{
  "dataset": "short English words printed on busy colour backdrops",
  "image_size": 64,
  "arch": "regnet",
  "channel_attention": "se",
  "depths": [5, 5, 5],
  "kernel_size": 3,
  "widths": [64, 128, 256],
  "residual_init": "zero_last",
  "lr": 0.0047,
  "beta1": 0.95,
  "merge_dims": false,
  "warmup_steps": 900,
  "weight_decay": 0.1,
  "adamw_weight_decay_other_params": 0.05
}
Rows from block 7 of a small CTC image transcriber, named by matrix and row number. Rows with one number belong to one channel. Each number is 500 + 40 x the weight over its row's rms, rounded and kept within 0 to 999. All counts start at 0. Numbers have three digits each.
After each channel's rows are labels from the 100 images, of 14976, where the channel reaches its highest value: "strongest on" is what is common among them. Only what is clearly more common there than usual is listed. The data: short English words printed on busy colour backdrops. In brackets: how many of the 100, against the usual share in percent.
# convs1: grouped (16 groups) 3x3 conv (model.blocks.7.convs.1.weight, 128x8x3x3), inputs within the group 0-7, a 3x3 kernel for each
# convs2: expand pointwise conv (model.blocks.7.convs.2.weight, 128x128x1x1, transposed), outputs 0-127

convs1.51:487492509525491497494485478505467457470581447410521478523532488544514484469540392537484453518498516552516409498486488498533459504502408473477413542588511554504410494529427489548460504526466507486461515527487504489464
convs2.51:521524470491464509476466485484471525504455522482493452471509455538494532527498535504451474476516518486699448547438488490535488482513516390475475472473549534490487498484519484535505520509512560450592505518557482441535505471497467496496578490475502479612529462567486502453475542508509465455498431489538558506462517492509520503487465520548568536582523448410525539438490503483479498544513
strongest on: the letter l (51 vs 22.6)

convs1.37:489540396457489488475502412507458447483479428534582508599474466544440518504471504473462470457512470474496460491471505469464553532442452463524510514435514481529446471427455512523443543480467491520533472489473467546536
convs2.37:501504469538488572525501485421408441478595562491497510494494517462524519477482503476561474484474482500560506556527512460429531477514492532571416534509594442453497523488463519510419475561522468541500486510505570490539476509486490497500548481510458493540416516507476507481452486512502497527465466488445538526617433485430422493557481499498463547520509496598498496487487485472477581473558
strongest on: the letter e (66 vs 35.6); the letter m (26 vs 9.8)

convs1.34:427553531505511492540531532440549521438598506435473514421484477466575465440516490467501508501499523496553490503509468459570451463543499443529514513560549466488506497549512530426490586510530489582471464459488504503482
convs2.34:556476502506435523524503513429463453456525510547559521512559443512473470457471564578533495561498556517467464502428491421527530445540583545525509477502482467534431541486521484519544449456418522544593549491484517470503492450438489469543507480494518554533529498445512503459437497531540489486494503527451494528513430456503488473494504492467533372539412512487488533491497494490510535401502
strongest on: the letter s (49 vs 16.6); the letter t (49 vs 23.4); the letter h (30 vs 12.8)

convs1.32:526525481462507499552498440515500490515569469492523469469539460486529417477504470561535447498489507518531420496545435518531372561553438518460505492497490486559423527543517511514500509505525512450442509564433474453537
convs2.32:485441500453453500549540600497488533467529467462521554534466457583488490519525517514563563520489484517560407514523442478519468490418465516528560441486491468552496491552506510400466489535573520576491499480460518506537490551571426509532553461507468524527501459500523487516465484500507466408579477502541480597481474564479520502551508480530488457513489499484520539453534428529466523495567
strongest on: the letter y (39 vs 6.1)

convs1.14:481510496512489458511510499496489453524504482499428591465578525485481514443435530579476423508496516531463429483516477491520463432447542374499551427510534483521556467521495441451471503488525489480514468510555462524468
convs2.14:508445505489481529464476433481515536492487472484549484486544508428527484439483444567484460467523516510497506480517532470532538490444538540537561470545532486501490590490602454533503485503534467510407525476445539519493501542422507553517451472439478473445586580492497459556552513551520487499456502550512543549469414518484457431574498534580540492452481501502518458452575504496541453517464
strongest on: capitals (64 vs 32.9); the letter n (62 vs 22.5); the letter w (38 vs 9.1)

convs1.36:509475522516476571524526449522500487512494469469464535437429511435455467610524565492487473507521495487523504444451472552529470491498461515547499525512495474494511474505485449561468514584445465393487505563475521450589
convs2.36:523445525529452421507519394438492532500494464477455475526474496519475486481439527453542442468476458435507528464538491476502476467425482538501480457535573448598482498474507495536544456533505501490420411474411488462419495509486428520440529461459503505531482613491431514504480523547539520549442483468510486529550498509515531476488500505534544576517507536464488519532457495498426524453465
strongest on: the letter w (56 vs 9.1)

convs1.48:479447519536494501506483529519542457474540419479526530506466537473461557481474492431521535433525534467473496430507543479485471540522486495445570560423548507468502460489531517506499535469529589402471580421492536506468
convs2.48:581534477472553552532476466509491429480517475499513519481520589446487522507550519538517542485519447516421557480495556448533491545523491539473521494501490453632557463560546484482557410475504482486529489439501513464481472513425485463417473467462528512448525525486507562438539522489442466520456411550531482509506488502518486564509530503560532474470528499456576521460435532508523461532558
strongest on: the letter a (95 vs 35.4); capitals (67 vs 32.9)

convs1.47:512461478430552479443535489542470504564373573535470517605456464479460530468530474463507487459553474483516507483540524463496547493506484516408529488581461454508506497504479492439501590512484488499515482523476493496542
convs2.47:527491419506475517497495503462515454489485521495531497466509409547428413494561463525511519588457512466464477556453479483422465560514549505526490463479526498382459563527494468484470515477456507520521581478520519511460505511496514495530513565542492550509495509463509551536477553473536535506509452569365549525496456483526509494563559457465523507524482505503512543528430474504539600469555
strongest on: the letter h (42 vs 12.8); the letter s (39 vs 16.6); the letter g (38 vs 10.6)

convs1.76:473471480508504495516522467420469522460533459474513480581533419519461537468423504448493457551467507607443523518476480468556486417469535430489558430467556450495527511539481482484560435497473470482509496509497496501458
convs2.76:538487510453491563474541480484564517520464490413466517540595501448563516558458427547503486426480542500504535553545548500469490510494467450416460502551507436547460498504478489485496515526434535518423486466511551506532449540473468580458521482467509480540477548519517398540523513523516450448436572485526539465432459552549515488486538462494501502423535536573563510462516500521526505493522
strongest on: the letter o (61 vs 32.6); the letter w (51 vs 9.1); the letter n (49 vs 22.5)

convs1.53:477498512533507538538542490515535517514422520520435483579536520472512497435461534408475468462558482520459420450451475537575480507554486556543454533507511409474471492538443480530511502506501569506486424442465494495504
convs2.53:539480496469504502518503468502557523448454447536564558495594469512534507503516506546577474490475450493532554456529523505537471560513471496519527599474515612486509459451513508463558510494514439465565440523420442477500536530418500455450520483408557504549532536467500537470602550463528494507451524482553503501521507472522520530544462500462549530446508504515559486502551502562537483474442
strongest on: the letter u (78 vs 9); the letter p (32 vs 12.9); the letter m (27 vs 9.8)

convs1.103:488525459544455435502533417471524590452517511463407425524547489459541467514431454492493436498557473464510515473473495541463534495483445517487471489532458459540522471471612487520517465569454479540495472510509483471485
convs2.103:446480493535516543492563476484519463492508442530424519525608470481508502459566424494537530492452539473458480485514498440463469516463586452551575468522553479551477523500521492454455608535491513485503583440561458453528534478537563488503552506543534516420505522506480491517481485488553495522442512502494456468456519506491514532578479473507487496385466547489498483479601478560476491503484
strongest on: the letter a (70 vs 35.4); capitals (67 vs 32.9)

convs1.64:383431510468418461554517550455431490475546549548505504465426465598492570495569490479487488521564537433449512486487518486477465526519505522511523454508518534526464473473497505475481516516528566544502524507499477434486
convs2.64:507587536554567423513525477480464569491492500480530506423551436507464573498525485553417464522549424506473538459443485526599510544451451473473577493499502557539463495474479484531532506479472513472461546628532547462489524521441497508480463438472546510537481450511525526451513511534535495514479564515446558502548506476490480475531529587501516525499552525508505437515487561506486505444499
strongest on: the letter s (99 vs 16.6)

convs1.58:498475510477496490506499432498545453503418492511533475474432428505509411480433498511513469454486503519519443493538394483471497484492431517523456499467546506404465490513527467391518503496570531518435539471523477518542
convs2.58:471514465474515545500545482510519459493511547480468456464465468512459482485512486475482477529525509466575503512500542480446438498496477503544479539494533463455604448505469568368451514484571516602477467522534568530637460506556484568486514470581487482503474492527536508467496531613461496511469492504513492508564533455498469473496534463402453505465519494539476455471468504536506477530486
strongest on: the letter u (34 vs 9)

convs1.41:449509496464559505465403527541546449587429466608494401572546458562468453471487485483456521417539533465516553521508504468528510488483508555476514484511509512457507491493484460520545508479472479505511515545516482463530
convs2.41:502445470543441499552503545471486465523415493558543510523501521487532485481551526567525513562536501535518482461480461399511463498496450524504545408506524482481498502510543433524487501473447482457500472490521452507523606448479512432497493567459553527530440528509489418476440482512585535530456454566531521471480514475433515571529563527534485452519486557467513551478509548454584437495478
strongest on: the letter y (27 vs 6.1)

convs1.81:500496502491479513510528476468529473523519504507460520433507503501452537563456486531511500429553495468528468433490462539518480539452508446438539472428507568435552530607454485409480539511465507420475577477524451518490
convs2.81:526498530459498463501496481450509524476450520512464531535518449495442512500478563524507528488442513459511461446596490507491482454543460551454485505503478498569486509480543595516434516513477447491574465498405491477515469527501572474556462555543466562527521501447482576533517514504515459534452425412463539550559469579560523501542507524468506547483429475428453533497530575473556543510509
strongest on: the letter u (31 vs 9)

convs1.105:479528478482538492494484462469493447537470469542444547487454507558482468499470521483433551493489481486492484488453517512423532478486594544463548493417589494431601487503495481516501511488448536447461547447503466529588
convs2.105:481469495496502474525500446479509527484525474469443513559445494445486551466519475425516546509507499479459505429503571531560537527505546472524570552526455565482606497465505485445510432499551539556491492516421545439509495555546469506498528546594461511431510496476496510518494573525476518461548490494498510559498505545518409497478515525570500525543411550535481484482508485447548614468523
strongest on: the letter s (51 vs 16.6)

convs1.89:515570500542550453495466472473510490469545493478539465461580488458425451511545521500499507457505530450549485527520446440529451537543440447546500480468498460514482394488500514463542530440472462501491560456492421434550
convs2.89:529527490548462533503477452470527530467535436475463455411467505463486491446477480475525534390436509487558507511433537576452509437524510512537517558509554505450496548519518484463502496524535545487445536484565527522525495503550537557524484605528426468443454521509502531559563546482437427522503452543412460465486531568504485524498516531525484526558493504536499499412484484422529491483494
strongest on: the letter w (49 vs 9.1)

convs1.19:519489536485531461455494538507511423484469506478458516466496514472460514516456508473479552496528460463524546495485528563441657453524409462481483479524486515499513445571507466454575507437554459492445465490504479514549
convs2.19:447552519471474542443514521541485487459455512459500484530480604462517509511501400501466568486448509587481421537492523528511540399529544513546535476397506518463542475546523519536544494528475538420517528502503515552494511567539512531412509500489541525427526520463525527513514526454481509535552519496518501531382558517499480487471452412509503559540510524491486482479477446474464471535458
strongest on: the letter k (30 vs 11.8); the letter b (28 vs 10.6)

convs1.84:510470517513485511486520476503477479501462512499512477483548605512388518501518470477480479497565497504487499464562470517449465498477528453500549635415550450473456533467465502593514443514485527459531497458465527545520
convs2.84:487439459548525506457517497491504489462497457544472465506489599506549517499536510497496526489477544409510569479501464499511503434444499565473575504501472441426541561405433559537553478509497534517477498504452585465469532514590545518554460511560486541545525515483441518522487522469529566533471360555473530519513474463450541442571482530462534490500495518527496495520491511504489494454525
strongest on: the letter e (63 vs 35.6); the letter p (31 vs 12.9)

convs1.63:459502493490497473446502481472512591523468438480520519503458549490516420446566475466568470508528470502428446520481446514517464472525437508511485406453446501541536509514482434480475537499467525471513525481460559610460
convs2.63:444475486482549516449551514486412519526541532455515515518443551445460445516520492525528562489499531447530495499464518489488528517405469519530506469553518395494432516525439487487545490542493540534544628486520508540519494536465493490434484587464517518447433488522587476488516518523515478544456434466412519544511457487453497578562527493486488535479508562530556551484471463501497500460528
strongest on: the letter s (64 vs 16.6); the letter g (33 vs 10.6)

convs1.80:523498475532501488499478504543490487610468526436438478446512527422478515484458507440479460469512515575523515583517478484480519407512568556546494429539476451448504473443494465548514525519490474512475602476478482481508
convs2.80:458515463425481482518503518534502527513487503532544466512415621516541525487527519496501460454505553484563501510493499477515503525463494535511551505548522543452502496587475506503493478566592513512442520471422493521520463520545505555575513499457491518533501496542461545588565544565561546478465512592518524528509619440519507401465484588481518551528516507520488500485506526459516473511537
strongest on: the letter r (48 vs 22.8); the letter n (46 vs 22.5); the letter w (26 vs 9.1); the letter m (25 vs 9.8)

convs1.31:509501468522470438529508565491530498462496471490525502492557468440467473527529510363465558455523538443450547482479512473493505502521528536478527465459478558505466508528434433431499531576517518589478558525468467450528
convs2.31:469447469499497529498505486424538544460512520504484464500483497495482505471524501526482513511443435565478456581473531458533493558517497529505538430429433467513525479523439504522509532459500475535461504534530529439450514519593472454525515507498544549514511467523522524466421384476553598474496491467547515494502420496498607502525484531499558507517543544565478473626467487510473513429478
strongest on: the letter s (77 vs 16.6); the letter g (29 vs 10.6)

convs1.2:483452521493530534499520508556566510568382485550413532487547466592433538533415498439447484456572534466500460508478465486519497517528506538441515490530492437518500472450521535494534532442512500453515501494530486500508
convs2.2:635496501483506485533524501479539540477438477527539460558510498484609506544576515427471515521486544466506428499451469471491538540495480496480477512481520457492485534503527511515432568522484547554397606490427493492546492527433523431499535573421437525464425525492449484505515530473503491547502517550475530483486549525512519504473529466481452461463523515527541492524492447463497542531569
strongest on: the letter e (77 vs 35.6); capitals (76 vs 32.9)

convs1.35:517496497452549520486482517530461484563468525553484489474446550457463513557545471522505509488418529548494559445453538534438480657557486479510517488484498472492508503495537541496506445409525569508509482475510542530459
convs2.35:495490488523526428520614537490444507599482518448589503509504491497493487547458512415491512516486503512478475530559526495503522530519490462494493565548423497472466418568488474537494438472514480489469472463521495522455469573559448466504511459529520498500415489541481519554528539508533582413444489562522437482496540536485538479467539555498445476500592538442517489442511506497502433538468
strongest on: the letter y (64 vs 6.1)

convs1.109:515509465514440506513480499537532446501522625461479455460409479508435437464499548448444476466529490539557393478497458507507420475536550466510456522466483519570533554487488508448503499505518475481463554508486486487508
convs2.109:455486480498481449531526497589585517513456524498540487510504501488454546539504500495494469496511439507505467573561509469438547491501486479514508536428423544452477446605547542533538508534525489486486491580499589471474435436536554508502480510523514589525461395523503404517492544531505533482474513548537541476477481529533465468479518515418487506491564525571503522433492487549537459518448
strongest on: the letter k (33 vs 11.8)

convs1.108:501478500493533500492456501505504540590405482452563508491483488496555428516458490509498511501466452469563474474541465520524502538491526580485518507451447376482487554487503510466519465535449425510514498588422504496536
convs2.108:450460574465562545479486451539496554523466520484450584513435454558503488446495538518437501443484528477551509493516470464492538598474497541506549492463531532525478410517584456477490458559554526485553524451451451455478499442504543499454490458528479510460460516455409559497575505508462559497398480484517470494495503493477458497510460500442454538472499564481488451470486536431501484450510
strongest on: the letter w (41 vs 9.1); the letter m (35 vs 9.8)

convs1.75:467421522494560504447493471476455555502455499550506465530535482482547479477471540561462472530575465372442563470541505470503483494502456435492550498442560559479488492500520537458481435478538485471518467524492539443463
convs2.75:506464475550483508515460490516489489454531519520500497467603532528529476478520378497528511465551505506482485540508457414505510593436533497509457511521453495566509570520549521464507521527482470596510495504454484498498501454513481485523563454480470446482444479481532592505484537504502558469501479521449497597460421547433438447491417504475559522488445514579503502473584476540518493471490
strongest on: the letter o (79 vs 32.6)

convs1.39:528553481468493497478491534501447485443539520474497508355455459558489426595542463532525493433538494470500477472548485449501544514488465485487518576411528574494483498483534496545532481463533499527440524515538515492511
convs2.39:545494538517478533533548493483503463529446512490511506439467525480425525558481537514429492453486456520520534474460510501525494480550425509467512503517563416518477486546526563572538537507494546575465486511472524510505422479519524520446484496499590461496577466432516524484594571439530541511469545471505457520463580509521496521520530488510540562534502568615474508430532577463469497513468
strongest on: the letter n (56 vs 22.5); the letter h (34 vs 12.8)

convs1.96:507435517495473501468500480446431465523511503594479463389516541459506506505509489564499478528493523439493489467505505469523523485485481553474542544390494539517478583461493587456485434438466517479464522535499447478454
convs2.96:559497457551516520530507525522515474431410485506475514445477493510483462478544498449491446524487532471531483507479410559516443427514519502464453469542489474542505470533544511503550463469459508451507496427555536429540552502550482459461517559511523511491485509529529537445607590490447477476513483523518439474487542501546452485520449460533510536511495527486612491403533565410452472509486
strongest on: the letter a (60 vs 35.4); the letter t (56 vs 23.4)

convs1.120:498478487481440487507472463532522488437594491479511510522529465467520501525446517469512491522489496502515547453494532490480516501522496485520508480545405536510516447495524502577488522528458565424601547401518519419604
convs2.120:479449476548541469498460508487473497546537467512454416487561521423513460509516487529490524493575453498496503524508489459455444519532475552534415575498399489527499506537566478511459543505497507509488477496486538482516560452435493485436471460440473464581546478529479536539514415500541475497426523477472554503547559469526496475482498449451560446438553502476517513535514401538598469530493
strongest on: the letter l (62 vs 22.6)

convs1.12:511490480413535499499478475444485473455574530482577491487491444514512477491493469458481605480457534438519507533461478472548439427586452555474417502543421468543447488491490478457491452502491486451482517517489539490490
convs2.12:552419470518463468508520466549498485514574455476499536506499492516531479501494492477515526573551478491536459515581516475466548499554445419502503514466413522504503452525455502501478482472522523477549494515491484457514471380516459511450575543428494490522456470550498512504475555503532517364463510550498592462455416547519448451513515572517441545546543494508513448472544486490447495496517
strongest on: the letter n (74 vs 22.5); capitals (71 vs 32.9); the letter m (37 vs 9.8)

convs1.18:480446459519493486488522513513524491442485469516540471453537466465509495480454477502438471507540500470482487430511467444441522589458590457447517512493481575563472534551464441556438501492446459531564473414458489522457
convs2.18:483522468495472559460631477551524401536505498509526496478534458523536532481509521511543478488500534496550541503501523447506469509549548504453494457479491464525440394389552513578539493518461436468471536563475517453515483508462480545540489468511372541532494509536467503484475473433540527515489537525454576516515503487475550490458499430545452539477536535525513548548489477542476474532451
strongest on: the letter w (38 vs 9.1)

convs1.83:565498466475500486449536472519547587466461460474488521492510473534558466388461509496515508518523514522478509474464519517485470519522515413459480610564525425436460453459507526445491548495562535435532501534481473483516
convs2.83:459481549489462497492572457490489505550459458467515505489493452472539510563488467495444454552563412463548573474486469518577480511533503413517522513397475607540443476481427474511549532593466458518475492481542480433473440502618481472522476445471553467475478496508547525509458519479519472477528452530520494443506499470454462489447503504516487540531501486545509452524449499555500484443476
strongest on: the letter p (62 vs 12.9)

convs1.69:565486480589386498547370540547491514545439507579454470507450450520511482527495464499544507486445460509506492487467499535501463572520447506545497495507502484492495461457474517549473572484506512508511478537497452558526
convs2.69:537463497477524490539528541534530507580517526407510554539469526504523445526524521448463482533536470473504459482561469590454533536432491535489432514541480530437481447460516415548505464579502520548500564449467496522551516495526433467521471468467491515503429472509517492479509539501458407495478441441523511535564518526517517533491434494533505534499422515521633502487499494534538478513422
strongest on: the letter t (50 vs 23.4); the letter c (30 vs 12.5)

convs1.94:588436529466514470454509485552483523525454490503503506448559490506469518506418536553449484444455546456545527440529472499508522517478492497502492503455490464515491455440532453539477406509487427502552579409520536441511
convs2.94:455489480584496504556550485503454415459541544566530508500499444518462547503525446466500477504504530485431433494460520485417550529577524503500529476514491403452506536536509480497513534525518515509459578474507512425545452513467482566526519452493437480482461455523505358489456458553547510505480468529411485514487496547444479490475505477525444486528491536558519499557476552512566498455538
strongest on: the letter e (62 vs 35.6); the letter h (52 vs 12.8)

convs1.59:508468501482521524480543483499450462502463506531521495454485573548448560459497382479477548487418577512481588451482433537503489490503559509490458513449480489502420523496426488545425498478526465543483519485462540535507
convs2.59:480516524480476495455461507476530476467469486550531440455579488525476458533557465479495472469384487550480529549500601526515471498528553500481496501468536493478498521570409487628517510526492523435508500514541387466449520459527517496481545514446546457486470521495506495439468515466522480427589530469534521473479519492469491451453507496502512453570505524513480461570561543514471560566528
strongest on: the letter n (69 vs 22.5)

convs1.30:517479552484419532491485457485473480485540532479504523458458474510507511475453573431499510445515543431515468470468501518542457485492481492500525473542477512477461434496547536369640500462569466484526506493479480521537
convs2.30:503514562555415479544506640519432507515457550550438509520485469444505411484471490529555496503528464562469489499511529502528445462486577517467493518503488494491585493512464533511549464509546531532460476424513540533497544539464502494535520493528505457467479531529540535434497415469556570439435527550471528535447495488511570527404509492547482458518512571507498562489499473476468492501516
strongest on: the letter b (49 vs 10.6)

convs1.44:471465494538455482564458483543439508432522490424465509452503488482415512494523536442457468438454474617585538464463519482519605513453489505485482465472490526522507487522475532521494453504517526508504525536536415478497
convs2.44:484488481487515407478543460533449511480463464505516562428494460547464512525483538472506489467517411440496480479523509520527445508513473564558526507546598481524458478469546466456520464511474517500477504529513523510445526588456495547415490515519528428524417592515423508539504505551532442478556540481584492495541464553530560477505564503518514550562519427451484498500524511574471455511488
strongest on: the letter u (32 vs 9)

convs1.29:529502603476364514585518481474446502522425548542521470521474441487488491538474509470517539452440527492424520495485486549466453536493476511489455502489490539532481470493472485477548527437568491447505471567471473538501
convs2.29:469479467545433547544484476468468416533492504561461542512469492424444451449485581488548429545489418483544489520522527518447450457584504528468436475549504515504541486466492525534560496446479489490468499542426531478476520542429497513558485485557490569498498473513520523490451473451475554510494487510509514509434493532478534524469586435506456457543528561470472528585509500443521490437421
strongest on: the letter a (88 vs 35.4); capitals (72 vs 32.9)

convs1.15:491465502497534496517510476460467476486538506548368508472524477431616472412535463522466440533420468560531437536518515479504439554478502521488528495454528511491538449513489478438534533506527490505499516483477477443447
convs2.15:544506419529449478524520472477492442461500445513499519517511514450465523498502447577530498492528497547521547500566443499532543493501511462458491503560500458482478513383471472545535541459454570527460450533435534489493453495542481594561437501495518520507566436499536449592490462507581536505536519570597458537464465482496540474494508491547516513579507491477498526515449487472585498443497
strongest on: capitals (88 vs 32.9); the letter n (76 vs 22.5); the letter w (35 vs 9.1)

convs1.20:495453499490449508576515487512536475545370533528507480491468497587410492553491435449505489486528537510496550478490491488508484493489509468471515480471479507516498517548488507476509518413503433551454590397519562494498
convs2.20:519502491609511515510494448509534445457507503524484449504514492501480463468561529542546417511513529481478490559385518418496442514472490500585496474499522522545534505441492418519497485501486463527518612517521482500466433508489524452588520410483485528518534469419524499419481471480451509524459483577533505543526453599449492520515504492496509462529553528441542525528493504531491500557472
strongest on: the letter s (97 vs 16.6)

convs1.101:505522485533465479430439514537518471415416545605523508573499501506498483465446477457497459491504466506543516511498497489515521499460476498497509553486489491482482528521515593389501558558462490503492391532500463556511
convs2.101:429454547552464496491537520486406436583499576533515501561516478545501566529488481504496619597505446492500502518495481573458542496515487533470439501491424568451518508592468546497480468458487514558497508455501497548521553477502524485514524571452521466522475489590538472526481507470480442530466518401513505544496508515518562515515528536480513457518516551527533416518460473522510474492500
strongest on: the letter r (78 vs 22.8); capitals (74 vs 32.9); the letter k (28 vs 11.8)

convs1.13:529491492486463486562464499438471493483464483593541509501535517451541502429474504502483500436484510547505520491472470531395524609529531457479483576455476560494533497508489521444474573496489490497516499537494381468530
convs2.13:454521487502488438496517524417440504472399447554520453511502464509535574514526479532491500604563442480510536523525463558548546508503499560505499479504484522483481490460507651497564505490495481550494478498414491492486436516534522505485467473473421500514533517517531376528470503465571527516445515593513429460517537517499535548483467494486478522545501472536443485508544528509521486527516
strongest on: the letter r (75 vs 22.8); capitals (65 vs 32.9); the letter i (52 vs 23.4); the letter k (38 vs 11.8)

convs1.60:476471518510514463448479522548457584545398511510460517437469491527498449426494458445516508537534548436427525523547478515443492446498519530462496460440524531504411506479495455500482507526500535471500469574478495593500
convs2.60:542537481473548566468481462527507463500446535530500462464508512481478437505479489541490485452448511484484486512428575473434472502528626502570476525525495557508502499540465487487427531509450521490530514486514447525611548480516534499430558564425574477533581472537573499479480467522488445508481466433466514477558467527520558487481497531410491484462511428542489517540451561478518521524516
strongest on: the letter e (73 vs 35.6); the letter g (27 vs 10.6)

convs1.115:459441499482518488477499509462564444484534433513514465463514508425632451401518461572453483483476514487429548462515436522479515450490515485541477489520483510512507451506495506497535541561453475535475477509527542511415
convs2.115:497440420481398562495492471522433459470522573471531539441487478511427496470482484530556514456459474496553462467493500529537544464511570463547532466497486539506476493457509494444537449532533492559463459527445512468486493494473530580510496490556506468540514493458503508526580530453584518456427514520470538527520534441541437470478507464475556561541472524513481479438479475487596588565495
strongest on: the letter w (30 vs 9.1); the letter m (30 vs 9.8)

convs1.111:442458477576528445482447546524455496491530457557454560475497516542412452489508422481560510522509450491453500512509455452515507479543445466505513525504523512478419523474463482542526501503473548502515487583380461490507
convs2.111:475438483544442450369551479569488547497472485428480665505487470538481494502519505558443519485506458500544472461507462512516449505508530470418493510482523628441437484496407520534521533480509463472463508530505411537511515513504544529438474498514451468525512493449523469440465517526564511515496475517474522452490553507495535454456491477506474483502538527498532487508488463532533494553502
strongest on: the letter n (46 vs 22.5)

convs1.3:467511553487486487509504489523492419463514454507485463486478465453556548464480457492466525574362586485468541499483477488548486506517502532508564471383526543502488456511450509555480503492460480586491513481462530524471
convs2.3:473445517590478468523518523476468515520536474495433525473518522559475541484576577480438464510576471513533432577509535523453499475558464471506448531490423508468499507540519511571546573516478450466451470458505494502417485506468532474531509433490536446485495499516425465514452466448516525448443441529407510505468465462547501510455483509477480526512480539498473504501589472525422429437533
strongest on: the letter o (69 vs 32.6); the letter u (28 vs 9)

convs1.54:485555529431466493574512527478516494508484527467504520465490477554444517503546522445464531478477476557483534461509526469413545639526436504562465464440508571459480500515559501481514509430484533503507546465476471454538
convs2.54:543460464500477506494508472431559444456546507474479514442506487501506505480519509551505523475479570481458544461493540529521465450514491531502601539493462532510529482527500452469540475564447431487540465485553560477489547498447546446474513484546490572498506483383390495468502548462486507479506505404488523408539483556468462495522480597459487433530487532562528512481430506541565481482493
strongest on: the letter a (75 vs 35.4); the letter c (31 vs 12.5); the letter b (28 vs 10.6)

convs1.73:541545510489420545480456496476483421510482655491505455473500536491473440481528546548548452478460496444521483542497503510514484493475486493488564469500381510518539446496519527528430473493553496491511488512490539479440
convs2.73:503467495584482508514455489535523521542509556531515483523485558500491492445536454492529493515548454594519473565516504492512457487524549506533509478524421471525450484514548449565496553480457484478475522437464416469539513433472536476559441450504464534478479471500319519564561538512510532546582508553516437544525481493489471481535443498508522504522494501496514495498448471419454483459517
strongest on: the letter h (42 vs 12.8)

convs1.97:477524517480496452490493488434495417482534470512540527432482540464490515543454514521512491486560487451469465513491492488581446534542455493487513568473466534451444598509467468471469406442505460525412486569550495465492
convs2.97:542468449510481456560547466491451504447503395397522481573504513568515550496542537457527472549480556467540512481548430496495494486525495473479432481480498429441468443487473471520503479502510525495473477462446593534528510539557483497496541512512525538548444545553615492455581526561499470511486491526519503414486497465550523473496425488468517516523524477526521497435507493509424472566513
strongest on: the letter p (32 vs 12.9); the letter f (26 vs 8.6)

convs1.23:508475496495565514489497489487475499450472535489454501472462431435539449461612505453489540510493496441460480459527561502506540422463475458443490467555511488553563535499489421442479530528493452502425520479578479505451
convs2.23:478482456480451519464514544528591490450427512528551483559544537486576467497547446455506514470511529563520453534495512534470520424539530451493486557364510523448473521491554514479522453537485523501562472436507518546503600486488516469432545493444565537460472577487486508482527508488533459566507507436445500498512538506544522522494495443447486548505544536517503477410543467482485475549473
strongest on: the letter s (43 vs 16.6); the letter w (39 vs 9.1)

convs1.55:475500527502511478524518490460511496505474483522512484444511497567470525476497512444484498459484521486480513488472538524497450549491493561440487492459521521509489478503518482455515571504499656608426527457488367448476
convs2.55:545519541459508459503510434496493465525550489468536584473473452470491548532570517553562501554545514483488434495509485553567470512481492546454527540514451496561506463570519503482545450499508465556523419496418489498452519513419527500450555421530476532520514486480553463525533511502529554531430510525515477460468422546526472546507479514487509491514453489588644453524467518507503508517443
strongest on: the letter t (60 vs 23.4)

convs1.106:518512488536509393477464517486412594496560517514516467489514438527542425492426537492469462443501572496504484527534425497543453474458530493533480477486473443531497480477522451511503496520465486546527521559409455488543
convs2.106:539416481442561455471496439472526414515485470434534619497579507475513515516502450546549453510551509534512508492472483482496508523516482462508553534482474482461451520545549529524488485502472437484508442507505543449545440432539451484473506518626536499517477555420453549450499513474481543509403489501562543527488526475456521495460450515470440501530552517512468567463502550537498480500466
strongest on: the letter t (65 vs 23.4)

convs1.1:484543572489495482509450480486459368480487529499487508439521569489534426424480446409501491477617543472501498461536513518556479465524466524491486580524537531463483516498462463546488469498494491515436492519505496477487
convs2.1:530464560482411507514439450478450541473518482531497515439480499496421500474518474466535474528559496478486528454531363519537464442488521540523514473445513527480520490562531460546556524507564504465519513390491539508496508486472446520577536423480528503485499517445503492459484533473599520420462534507405536470487499521547534485458515601534499518528494533505482454508556508497430502484480
strongest on: the letter o (84 vs 32.6); the letter u (45 vs 9)

convs1.21:495490459554484501489483514457470464497480485545560538443533506484537474439492442489493500504487521468467521418446517477439494534493509436418493538532519493505541454536460561530451517448518467545516393409482562575463
convs2.21:516543510506534499513511517575592471509500578526589440499580446532512552500521508562566463530559554490503550498486525434503535499555506525491532467463446544574512446428540524521581448522430473493540473516471476437533489519451540516495510429513415526482463459515444451536502468495515484513455543552432479521566529525451531468474501407523565544518520483505520503504478501523541459510467
strongest on: the letter h (31 vs 12.8)